Rows from block 4 of the image encoder of a small contrastive image-text model, named by matrix and row number. Rows with one number belong to one neuron. Each number is 128 + 24 x the weight over its row's rms, rounded and kept within 0 to 255. All counts start at 0. Numbers have three digits each. After the name is the row's rms in percent of the matrix's.
After each neuron's rows are labels from the 100 images, of 14976, where the neuron reaches its highest value: "lies over" is the class under the peak. Only what is clearly more common there than usual is listed. The data: simulated stained blood smears.
# fc1: MLP up (encoder.blocks.4.mlp.fc1.weight, 768x192), inputs 0-63
# fc2: MLP down (encoder.blocks.4.mlp.fc2.weight, 192x768, transposed), outputs 0-63

fc1.43 084:144146101120078116153128152165129131133120160126118131114112073125135148082127208137126094144103141151114142132100086113160147134084116125130122121141160101168131075154120073168132127136131166
fc2.43 079:091171114131129118089137116107130148107137109154131126135154102081137137149134126158134137111113125101151139057090146147093116126161165118107097151163074132138140122154129155121126155119166097
lies over: large cell

fc1.147 100:111130135073134165137100135158164133117114126112120141082122151160127202155130126138099136132137130107128108182139118155166176117107142167159106097173115122153122125138163099179117147111124134
fc2.147 094:136098084158132108129172126088162138143157178146139137155129080122121109148149137120125126147145146117107164133108108123094116155173108112110089166102148108104115121103140182089116145127139164
lies over: large cell

fc1.662 093:107111138110152133133080090150121147154065138119112177130102100136090117137119122133119090114163115142143107140139135139156111145128149166083164163148114122096148113135138102114130156139093124
fc2.662 092:134131126141136143110161133160116144124146126145162151143141115119116099150113097094110131160075187109156152127119095068155097110106153111105078153145138145110096129146128130129146123120134115
lies over: large cell

fc1.562 099:167117107109174175117120131139126122079133110148128154093121101119129108117106102111147205137134133118099186112123126108120131171105102119124146116136112075138156101115138129118138140152125133
fc2.562 114:138140166152109125139145182114101166136168137108092119105057175117126143096117136149140137150141105123123150128103159164074141080158109121107129156124148146098170108113158125134129133138112078
lies over: small cell

fc1.302 095:137143155090116113157129160137132139122128098183165086113118143126130171159100127111083139129138129102139129152108121170131102145129134103125147148138128106125128119106137125092135135118143135
fc2.302 093:182168094159130134098077131107112129125097146142107128111124117153127136145148139129136132178084163147107133121125160125143146126124102154090146104089143101132167169128146115103134143109121114
lies over: small cell

fc1.205 090:110107150114159149102145134146118089143119143168135117168099140120144079120107135105107152102141121142112096136109124124126135076132173108078117137142141160121170085124166125137132091139143094
fc2.205 080:151145141148107127144090128112109108128145147146148107118159142124110158127126096105160099127115113089126143129162135089123082133134165138154160147134119084132116194129128157124123111130126154
lies over: large cell

fc1.579 105:105104127141137106122162124144138152107124121151076090122112115092153158132106140151090134171086143121160138134150152154140117139164129116155179143134138115137107161086150118111143180116122131
fc2.579 106:111126111125121082124120127127111116128161134127145106120154140136105142137096148119107143140115141150084120089085100140131111127103093139136116146133154119095151136085105116174180162151143161
lies over: small cell

fc1.284 099:162153159141112144110114145161190119142181145107113156105115145133135114101146119161118127177141138136113140150124126143147118114120115157119145119120151141118172111155149178122189066107115143
fc2.284 102:111108094149126060126124085146143105132108128122152115099142104149132135102095149119064131132123132117137109144121122136143129108155120147148138136170130123086137136093091137125126120127131148
lies over: large cell

fc1.457 107:103129109118079123144147131116139143125156111136149133166141120111123127096123130103210142143100140157143150135135160115124101126135154161089136133160135161141138122095131122112155114144133129
fc2.457 107:123121101158092116097122160118165102115141152167115152171120142116104110151157132116104100098086134115083103131111119108111158095128140115162130150154111125104120119125134137083116153118143129
lies over: large cell

fc1.713 103:118151132109112121145144154174129134108142133185145159100098112089102137180160128139120101114127142137130134091095127131139089184128171121144157138121132105122104102117141090098119168131123157
fc2.713 110:156092107134156138122097101110148123103126151128117108141106099154166137121132124154117099133130136147100117123148162124107114088126113105134098119120132107118125114061087154165133119119130090
lies over: small cell

fc1.580 090:155193123123115101168112113109154148137148147158181131147117089127145163170131125115129109108152169175173136134113157150127127109122124096067137145131165148090115090176156102123064114107123111
fc2.580 085:137122174138112126106135125111128123131096145144132160116091154127112148140163133096118116162116122098140133149115081116117121105143155155154126136143136164168179109073092126122131156165147115
lies over: large cell

fc1.591 092:131141154112096097146154148167096137155123136139128115145178095121106133158087093100158156108153126093144157099140150160090157130094133141128114122167109121133135144133117108148142132125116104
fc2.591 087:162100152115145164101143128143104134078137095157073124121114163106156114099135108129134098141153153122125079151140112134101133114142139137160086131097098135154129127136102126135153105152106132
lies over: large cell

fc1.334 109:137128101142119156119117106135153115135148138113152086116156132126133134113130155167103097102129168147095130097162133105119136092143106145086149095125129117137192157169157132131124114121149110
fc2.334 113:115093116139111146138151144090122155077147135107155098145119096159117153148058117092171153135098144118130120135095122115161134134129112136137152125122100142116192129114105137179101146150153100
lies over: small cell; large cell

fc1.607 082:132123136112168125140110130156159144096115153099118159126073146092108142127137139116119159162128130145143148142125189160124128144143132094128122196138173171153149108116123089164080148140145124
fc2.607 089:126143094140104099120174103151086125148148086134074116162143095099144113111117123117122154130119209095129112127101102115156147112150145130141103079095146121123108145136144147130190112113145112
lies over: small cell

fc1.151 092:133119128127115122100133082083069092160085113144173113121119131136127094109155082132136099143167167116162123158128131161122093082086121091137130103140151141122154156164105161100163167115142119
fc2.151 083:132062137114109093126106152147121145131151133125143143143159109160083157130122124095144161144140131099098145119111157100125181163145125138126145111121141123163125166117131135090105117146137147
lies over: large cell

fc1.212 116:128123132160128129131123081169111110103144160157150131136139124142148147121157118098126147118145105095149155118158116165094114091117147080144121161105138101080104146185141170118078134144098123
fc2.212 113:125100134131129130129125129133133095128149125129132155185127138137144186134101149117136121166168162122098092169109137160149157122131109134127140139083111134151147133121154144150110116119111142
lies over: large cell

fc1.686 115:091130142162120122152102132100150148120172139103116179138127136159108128111131114126097114121142141182123154106101111120092152142134116097168104164111136074139142124136118125112145163103151144
fc2.686 112:132113163116042179076128139121141110150091147185128108117107101112089111086204170127124146092130138126117167159150169123142142136095120128112128145102141104142168103151138116161125094118149126
lies over: small cell

fc1.706 087:154142123092110115180132140159123098158180144174117092133092109168174162155111119181128163127122153120139089117160133106108121121135142143088121113142126085192120142115144181129104120157115136
fc2.706 097:076093183107178181112125112095102101132112175142155191106137115136124162073133128130102113111155137143105136195112138100131111141186115134130121089131103134086156124118105103171143131138124126
lies over: large cell

fc1.550 103:075144133125114158083131100133113108114125107100112140121117118098159146098106113110181108095194133150134100172106119106082118123116146130089115125170133126175135159164102114119158128142160133
fc2.550 107:150128126139143156161159166132123098148109146094163136108129110146098107147157128144136145132112148134123153139154100131182160131102174120190141091159126138135162137106095118096059164133129128
lies over: large cell

fc1.201 096:109149156119120140086156123122132138132070127131144133085086098086110154136152120131132152135083125129146140123141108098066151144143159144122125094127130180167126089112105168100142108118083109
fc2.201 092:127115088147154141145158118135078164153176160110125148151115147134117075134157151155115147128148150115182157102136128145128143094157096126136185091143164082143064112077154125134144124133113106
lies over: large cell

fc1.429 084:133147135172159110145091151142116131127113138149083115096101116111105153137126103144133126087125169138127111173152132147103162127119124120149112137131162127136132118113137167095121164141147208
fc2.429 082:090114133124127089112160122147130126099140109100121162134153164154107093121100097148130131140097104096129129129105139141116099152135127110164150106105149150081131140109134126174103117099120119
lies over: small cell

fc1.65 097:078127144124132126118161131104152147139115138114188153108133149123109104162107105083098124154123129113139139126137082111178133100137161073127155086113123112110123106158185130169101104127148146
fc2.65 110:146103117120150121126069105150144112174141152108143126098139110154131131098093122121155143128154101142130117067113096139107146110115135099136123077121105128110149129109100167096130145103101128
lies over: large cell; nucleus

fc1.86 112:179095120112102106122130126137154148128136132081170125113198125142130126136140102122114090091123134117146060148132105174134159110105157118126140151128164108126192099133156135152136104133104085
fc2.86 114:162108124124089146108103129174152106071145126118099101119097108082127136133117127143154158170190078103112142135081105100127145123102130066100113068091112119074102117146152126099120151107127094
lies over: large cell

fc1.97 087:114106122098093135132139164091148119092123144120132139118101147091153097100105132145132141093133078167092112127122149140102108128133122070101128121166144134155143071151138158143162141117143143
fc2.97 086:140122104152161097178152123120148147134129092124066090120155131118116131150129114131150106143163154107139132114077095166144133137104132161178137172128101119127108080128132131127128107098112105
lies over: large cell

fc1.640 093:132185137153124190124167149107138105125145094120155138117133081133165113113113125130175103099111099113130118142143111152155139124142093142095137116098146155092134108126153131073116141109097145
fc2.640 085:137127100122137093122128138117120138111143128141160096118127168116144158152142122125133113114150146117128112134140144098138146113110100116157117133112090138084160169152094116127133107117143144
lies over: large cell

fc1.350 113:112131113112102113130140113114101143138127167127117120167112120143112116154135099095113146122131118131143126131104112153101190125116113163117115148129116088141140104130132114106136095101158146
fc2.350 121:131122151130150143170146141097139127162108088095145175153158123101152129120097136174139151119117119127159119160168154140122113139129145135139132095106136125166172123127102146110079119131145129
lies over: small cell

fc1.714 095:135150144116132157140177151145117074116136139085189124094151083146125112115128145158126104123116178158172129132114104133120116142167125134115127145092123077107110129098114141119129120115149155
fc2.714 090:142120150149100159091154128169187125174164110111138173167124109156126144143131144129099105110135125116133133100134143083125100137117119155113101154114122124134151106138112129077115140078109122
lies over: large cell

fc1.381 106:107138126141103133119077152111159163126163117097165134101117105102144127192144120101130120175142072115106147132084110108148175109154129110125154141118160089119163108186117123142173138126152123
fc2.381 108:126126132131088129124126165107068141138149152146130135131096175126108163156143173125122138092129124115100147139128155119145138109150128172195135107113123089168121103175145161125138165081130132
lies over: large cell

fc1.122 106:142167154125108121099106113114117131155099102120094152156145112123095140109106118142112103149183102158135129188121141073152137101101152172119171110131126140138094138111123124135136102120132145
fc2.122 108:068115117129124144120192088142117102096170164133132135136146114125111139111183128075154107145142193108130131095157146097124073096129116114118104131112099120106141109095111122141151093133137125
lies over: large cell

fc1.337 091:121095071111093121136176144124119145150108094122130102165159128123091125098109088136155146124179153131107109132121143159164106126157166150118106122121105109116088127141132127096130106134134074
fc2.337 093:139158167118089114152121099111144076119146133154112142103051115165116110122125125131080096167127148127137128112150151102121113104126106150141132104141162113124139166110118162128067122106155161
lies over: large cell

fc1.191 094:111142150097160145163093153115102155113101104112119094138114146117131115144122121098120139158121123142099112101114117152130076131106143137112093162166138111119134123123091118098090112143137108
fc2.191 096:157161113126109121117106143160138152137139129129160094140122139100140123130108098111120126131155103085148084104137123121135130108123076134110138121092151160156122122094105112109179113136099119
lies over: small cell

fc1.141 087:127097108144106122138142111135129106115137124135153154127156164079140106129171160119141147109133129193092118139132047158117129129138123078140169146137168159128152124110160122082144141141141118
fc2.141 083:163151150140135125138094151113138154102160154167135120107131098126098154123130072117139134157126117083147095141137140138138133130106130155149099130128103114143141136120111092123138104107116120
lies over: small cell

fc1.767 083:118121126098140127112132098147139104113137124136140155135071100123116140149127081129114154178145161089133139150149144189129149121158134082139130077130130154112107153139125129132129160157089093
fc2.767 078:127120147146169137180110162132101120120120144130099135124134139135175178129100123147128078156108124125123133134117132131091110128110096119158121134110128114181116119137159071147121144102153145
lies over: small cell

fc1.44 105:124159133160118126143145153148134119122090104164145148154108129094164149160132130153114113188124126145124127118167144139108126128142168113125138117112133155090187093156140101141094120124135115
fc2.44 113:111100125152160120156144132129137108122155136105115183113113087084100123121114188140123139157090126115142122115127119071140109115137157099148166136149124136107186150129124147105104162149134121
lies over: large cell

fc1.345 091:125144098149172117149098163122139145134107116159109145139098132122158096139128159111107147156133129154134139146149151133123105066160120154109089165109127143128104167145137113098136116167104129
fc2.345 096:134118143099130127112134094077125114141131128111162120121121119116097095098150090080135085115097185104102091134118136123172081126143112101103163087109142127106082144158111107157113163122134115
lies over: large cell

fc1.326 089:184080125167149117131147092142125142105097094068116146142152114093098110159085150111115137146142118173098128101132168112133144121143099163141125169140078138125117170126172135150145116165122125
fc2.326 071:073146147107114136088075136157117160137122130139125138127115152114122108089115055118130097098148138076167093147100133140097106130124125122150156095074123139155081108123099133175115128082184113
lies over: large cell

fc1.246 086:189161143090138130142134153108143129121135110110156074133160116161184106158137148119169137098132168153098129107132097148141116129118074120152168099119077139110167108163140138128096118154104140
fc2.246 090:111099108156131137119144107160117118125106150135095182095105121153077149106099082114112136168147073105092140113135168093070115113165119133114141141125117141139120136099139119107116148138146107
lies over: small cell

fc1.33 089:128110171129117112129129147136180131168142134138099158141136146085100124120112139073121129150150101145104138091147118103137150139156092131158152145082069142119098141148128151167117120096141112
fc2.33 088:118129094131094116105077146144137114131107118125109094140143163125128109137151148130134109112116115152108148163152130143154155092128129139135130137119126134161119098123166126132150128183147181
lies over: large cell

fc1.359 086:079133111133168131142149139165135121120124116130141155124124130118148123148117148130133119136111095087128113132144115112115135106152071101117205139106157120119139114153141165146109147116086089
fc2.359 093:162101156163082113121110100058122125119170135154137106108138093169167144111127169110146127122107160164121168162127123154129112139131118113154096143209126128117138098140128085152096131136099147
lies over: large cell

fc1.293 104:148083140130146145126102131127144144155135172107173122195131119115142159140139107119127080104141136143098114142149145077129132113119161151081119112075135084098114148189142132103116096103138121
fc2.293 112:107115166162110141106081126109127121091150137109158100120127122132123106125074105155125153144132135090092115150139129096135121129184166196109151146089163087110131145119139141134145130138144153
lies over: large cell

fc1.684 097:079118127142084114101137075120159174109191083134127145165147141127146153105147150142094094135139152107120119133129077155102116113184109159130129137143148093098125108154132083130137109127149106
fc2.684 098:111166120147156136153146137095127118142106175133126094171125082139120182148134089115130116134100120116123134112112165109102118183112155098118149112141142080152122159134125133101135137161097189
lies over: small cell

fc1.217 100:139149115124136142148172142149142104123120142111115108139132116137124122092136126135148168118144130120168080080150134118152110077114140109101139140177149157100126074129094106166127164141154140
fc2.217 108:126122122142101128124118092137109104127150080144134151126133152128179114137135093146099077115119156135112153147138130131084153118139134185178130128131085124156135195149142097077124112166129149
lies over: large cell

fc1.451 090:103161136156173154126111129111105160143083130122148149157128131107117126161145131111197139137123112102143143143066125160151107076166151129144113121154140152107133174144112160131140125100111151
fc2.451 092:151126112099095111153119117133117084136117144110093108159117146148125134104105118117056136089181121132138122162124131098145114102177098119114094165122153114139063139141170084105116144142131126
lies over: nucleus; large cell

fc1.322 083:132121124137134134101094148135155125115105168110101105165109102111121135159104137134088117129089148120129106141143128166132110080152129111120148134165148063105133148136166127133109131121121159
fc2.322 078:126141145137165132097148124113126169091132115115115142125142095125111090112106163109157136123142093143106145137137143111108157149111157131138098075100197127197187129095093087117122126128168105
lies over: small cell

fc1.541 104:098148137155179132126139127140116156151125159152097130127081121136089143123133117111124160128134110105109149091138100126121128124126131107127103115051120126123106147102086124122111144099142119
fc2.541 094:163162149145122112154090139108144143115148091141121108084150152132121136113132158116107129142107127127125071134108152085134123135105124174112182112132146134113119104142081138163141112103126126
lies over: small cell

fc1.421 090:164086108087159143088089139109139118155128125116107134151131114154138123103156165165115131110158092177152120159127125116132138102128140115066112124125133140100124116119115102152135133108170135
fc2.421 084:079161163128101130132165122080127150112083141085125132089106112082126131171158121168126132114101135102148141103106141134137138135113097135137141150114137091126154151171143118111092137161137145
lies over: small cell; large cell

fc1.254 107:136110142131160153087152144164133111147098109139154168125113125125168146088133172152064149150135137127126154151138101117166133102122118101166146149134139124156178089162136118139084133161118158
fc2.254 113:148125153127125148117110136109121137150146135185121142146081155063144148122133095145071108121128118107131127140192157085115134148099125144131131139135134133114153159131142092135124136176161135
lies over: large cell

fc1.734 101:119108116111163116136152103102129102123165172140110133103142112095167106106125144118140155121168096146098130106096096102105129129150143114149138104148137116135091150118132125127122102146153141
fc2.734 105:125120154167114097136122158131119096133113138136145146138137130178133167114124112122086114152125104151118119129100176123102119131142123136081102137130125128128102152136129094114135143114086172
lies over: nucleus

fc1.91 105:111118164141145122136156135139154114108165123154162165134095121107124161153131165146137116176054119156136181142118081148159128120155175127144103145153145111104154124152140108166135122138127090
fc2.91 116:127113151143130100169125120170148150139134144123126136125094160118137152168111129129131168172135112142144146100122127091125059113141147162119148057112102146147155130108089116155082122168154134
lies over: large cell

fc1.763 091:092104101140130152147118104121126150107081141170134097117109165133158097113148133148092110135111111121117109113160121082129167106155131101109117126156110120146129112132115137157121171123076109
fc2.763 094:145107160117154130107142157128122106157154130107123124116130140128131181130062130127086122159130152119108161143128156142135142097091096105123163143097164117158092124115120150127132065121165104
lies over: large cell

fc1.188 090:098114144135099105141134115116143165103150142155112116109102110180148132143152094133138142171125127134164134148141137130167158150093166117141122153179115108121154094143133144115151130165108145
fc2.188 085:114129177149152099161118086128138112092154145136126132149150135152095127090154167130083138099106141105084172098125081104117114076148146159130149147096163125133131147130120175117112116109151151
lies over: large cell

fc1.382 098:162128143171133138086099102094122116157140117141140105128103093114125157118152095099148126083091126132114116116124137128148088156130123178148113136143132124113142138113153118171164146155115147
fc2.382 089:114113102127154144149156123095170155089111093130122150127132122135129087111069136115122145129075136153135118136138133097136135160163115117070130163123145137097137140167099102149131123120142138
lies over: small cell

fc1.169 105:129096144134136114150121110136155108124149096138116158144134109102114148070072091145120075135156120128133138143147117122113156127125149090151157144133116143158121080146123106188136144079117124
fc2.169 095:110101150125123170145058133125119119132128138162107113160114147127160136098155169104153154113128127104146096094129141092171141138093109165134085095149143144127105141112095137129096141134156125
lies over: large cell

fc1.239 113:141110165073155129121169161149116125115132136125097094140095140126128163103088123154128115115160156106147146085125102112148128112108148123129101093124108130146069107118138146162145148099163086
fc2.239 106:108128117155104113112135123173070115119185137116099094131128138102121112093127163131161176082145134158121128123177116113144156085109169146129119131148131144120116163127156148117105142133075119
lies over: large cell

fc1.564 101:139126134083143113100113119127170103117160112084146103138152111137116111087119100136142096117139153124127158129133108107091115142087112131110140117136125114205101123124158110136145167123134052
fc2.564 102:137135117157123120087148092132097130131088157147161145122124174128102168189137113126165174145152148118133141146133136101145167141108151154155090155156150122146103169114148146119157133123137088
lies over: large cell

fc1.72 080:085109117161117092104149112084095127146137095144122108128155181132132156112102124163144108155127095160139095118126107167141144153132109127072159080123111085126123141131138146122153106146119137
fc2.72 083:109160092146127139090110163192128134132136137120157132106105111100127163138130112120106123168151153089107119145115111073100148108150182146134106120105119172093105090098134111140097156119123147
lies over: small cell

fc1.733 100:118147146118129127105143133167138140114128153192109146151148142141129146088087157126112150140134103119115070108115131155108121099103093115118118163144119173134164130139129164135123059184103130
fc2.733 104:132084126127152130163101114094114142129165116134161118141125107152149139109146117106124147091129127116121118114110085154146165110094171151114146146098102106141139103114100127143094149107155135
lies over: large cell

fc1.289 088:110127142118121146108092135122111142136119171118158119112158130108158115148114101142127109144129154136116138096095161165118080131130149138128087150128155116120131143126145123145188157128144087
fc2.289 085:149112096108178086098102126145106146163157065076087123138137140121108137115117129123116115136150169114138133158126095136109112155159129126152116138086119132131120140083108144064131130158150143
lies over: large cell; nucleus